{
  "arch": "vit",
  "model": "image embedding model",
  "dataset": "single toy objects rendered from many sides on busy backdrops",
  "train_examples": 203450,
  "image_size": 64,
  "crop_scale_min": 1,
  "horizontal_flip": true,
  "color_jitter": 0.2,
  "targets": ["finish"],
  "num_classes": 3,
  "embedding_dim": 64,
  "norm": "layernorm",
  "norm_position": "pre",
  "activation": "gelu",
  "mlp_ratio": 4,
  "head_dim": 64,
  "fused_qkv": true,
  "bias": "all",
  "qk_norm": false,
  "layer_scale_init": 1.0,
  "parallel_block": false,
  "inner_norm": false,
  "moe": "top_k",
  "drop_path": 0.1,
  "num_experts": 16,
  "moe_every": 2,
  "expert_mlp_ratio": 0.5,
  "experts_per_token": 1,
  "shared_expert": false,
  "patch_size": [8, 8],
  "conv_stem": true,
  "layers": 12,
  "width": 384,
  "positions": "rope",
  "pooling": "mean",
  "am_softmax_margin": 0.2,
  "am_softmax_scale": 16,
  "residual_init": "zero_last",
  "optimizer": "soap",
  "beta2": 0.999,
  "lr": 0.0018,
  "beta1": 0.9,
  "shampoo_beta": 0.999,
  "eps": 1e-08,
  "precondition_frequency": 50,
  "max_precond_dim": 1024,
  "one_sided": false,
  "adamw_lr_other_params": 0.0015,
  "steps": 10200,
  "batch_size": 64,
  "epochs": 3.2,
  "lr_schedule": "cosine",
  "final_lr_fraction": 0,
  "warmup_steps": 1020,
  "weight_decay": 0.1,
  "adamw_weight_decay_other_params": 0.05
}
Rows from expert 13 of block 7, named by matrix and row number. Rows with one number belong to one neuron. Each number is 500 + 40 x the weight over its row's rms, rounded and kept within 0 to 999. All counts start at 0. Numbers have three digits each. After the name is the row's rms in percent of the matrix's.
# up: expert up (model.blocks.7.mlp.up, 16x192x384), inputs 128-255
# down: expert down (model.blocks.7.mlp.down, 16x384x192, transposed), outputs 128-255
up.20 075:521517494441561402517509551440582467493501530464502472424473454486531429466515487498482432431528546467441535519457535578484423477537479489478480496489482526576485577517466509528428526494517555484497445484444524555545575470527555509544450501523473551493478483548519481515542469507481463461536467558504531548509526550483519525438473447468599505509467467447558488564497445473469424492481
down.20 081:487515459516531521448494490524519612482556405496470464550484541557513467540584478510522447491447532473452499456545520576486510485470440548468445473468510489477464434471504523566549554499510485489447514513561540500556426493549447457485574433439521447468527456491483468462491515537535532498486413507475417468418487525537476557501439475533489430469520496531524483501481524460526551454575
up.21 073:495509561514545496489531490484452472544483499568484535449475484517505481579512449476517506501626544550453530488516511516498455520499542487471485507438511430503572536508487467486497547489536441488461474535529478468462529468565528474498458491463442497435521434461443471464522505508495556545469503436519453441518520559457458548472509464544517463509489536459630526510446550464488505498466
down.21 071:558494480520474505427539522491483507539484527509448480478461470494469472475523511473489507531432518541542476514451526510435475550515404504556535471547510513418579487463490531478593460499485454518521507515521502548473514503441591514453599462501480522540446464489538495420519448498495508544452532530414507547498528459520453476468469540441457495545465515497489547484480497491432485519461
up.22 063:466480500473547526535440398454520497492505477524469484465530498431486578477520503487527519448594429497453481497561468511527502576548506433511463445546451489474521502466461477562535575520568509458452590508592437497480481448550499492541499495473456477440527476543517480510446455569447482560465529521507476469512480529513467426497464508449464510473476468474506493532481465491502534548544
down.22 063:572518520510479453527522476483451496524520563541476417499475466476500573457541529475464501455484474426548500531500465540486504434490489502525473532542530524562577488518517523492486600498508458505483425504435500546470471530471553463505564477532453474489620555477586523510459476540502484450474506506474435467442500462516558559564455440437506534548474489563509554521532467576481489523510
up.23 070:533541448485484437472596487374564401528427539497557461513521499453473551459504501497509489497513579477445480486488517510485503503486545515499526498481556486517520490530502468492468482529526468454549522395494380512502485449514454539476557517475456457496401500524489486558461503601516446424471494468477538493464492471486494529443471459485528475470485538507480510499555501533547506530488
down.23 066:525469529531571503469538449483461513505584510477444494591498566503499467478537587463562495428528379443499523499552458410457588417522481487498501496506521519517451483485464521602506565527514544573461474478527541549458498538501544511459472497478485549517476519552473470548563481403497530531462503469552493517550475436500416467515491501494530541560501483506482564501556460496481545508563
up.24 073:480498487524514507541615558517511441441484514513527475603491472523510453549433532514440510482496529545503520461463503545462427526485523443489492473482493466453476554534521495491562478508558561505557541445567466517460524514530419483504526511463478420553462489418486451492508568512476460492506506565455484520483448529494435519478478611447405490502497529543511506380491497487408500564498
down.24 069:426445463504501531435540528502447512484501481500530501479445549468536551417477479479479554461511547489568532585473528490520560428465501536485486516483500477514496523575473480441493480443480500525456492468446505421469515503490554509554511547509545482516553561541468594494430463577493583546499458542484542571483488508499520479564466502466472512500423503457522484503471481457430489508539
up.25 134:490552392529536541559434500495530423393502529436525487547479476473479437554545444541467512526506539428544469515500470512450436490531516584474558496510533571462512439487440489490530478509482514546509575502535514480474486525492441536550462516500504477489551564453535500434515507525432523464456513513542529469503512479467553516527477492455477494472429418524438506544466498514531537507466
down.25 132:545566541531499526462449487478439542486439508487507532528492481516470500529577429529474489460526488539502433494480523519545459438465535499446477472506471554472510463491513544491454545573531514464510481457434542628416419523536552514493401536535461410541480543535503488486539469461436539466463535475512424484490490512534520560524541443447473525464499483504533522507497452554459520399497
up.26 184:541464527509523507515471462430524613413535553491523513491443408464386511558469511512486473551559513499537456523506461468467512529563512583560500445476429438480542456506536515508466436532554469481513523503431508550473573445512514554524492495545595525544505539522552514493512514503550516510523459542540466582446578428544483492515486539499497437474577469476530540482496529470470518478464
down.26 184:448526479471527539503505500436560547432536492452486450533464552475498492521466493572524538587538527560482448480397464496493518460481521418379469475503546486485506439564494511493495514603423509499495500511473445566493455455473519482521470484443456552512468517529552490477529525525514489480513464500534514552474488478555550433468511483485512524506446520451536507481547537451509496512558
up.27 103:411427514493522438547519556576546513459570463444501508486493503541488500469413494554554475515532570533533452547400514464514504479531492539492529501486462503523438511503444480474503461503548516477517539516449450515603505495431491506446488522511510564533491477562534569517479540534547460503517506519517516455510476527494532527497510406503485471425539595481506530513548503561494485455502
down.27 107:525530528477448430502461467532548503480484510554496491505552515479476486488489490553494498499486524520468563421479520428484521536532477509438525581485533484464528499480441562519474494461423550525547516428488588539529464526468400451493520515555512540557491517444488464463536409494506530500478486522587517502508606504470553482607397561529581446464431456477531437503508519423576506434487
up.28 153:587498555528468488501426554520521519535460460556482462507530479466510530467499458465476523491427480490436505502464490487536484459462478519503499530533525522609523427540594534473446518508447528501471467528418479473488478469483518498454491454479514572520480555561550601484463570485530500497475500524514471584522536499485508492445554474501522475499464536483419552537502567492514493508481
down.28 134:468518565516515508611438511478500487583531518501526504481529501560481495513506518501488511460537483451471441518462491490527500536570524590589474536430471547466505492523526546530453515519451495529518596454508440463554479442560458517510587518488471491530520523390504482495495425496507466561544550463441469515547474501533525486495537520469455534474433576486528490500491550538510554483529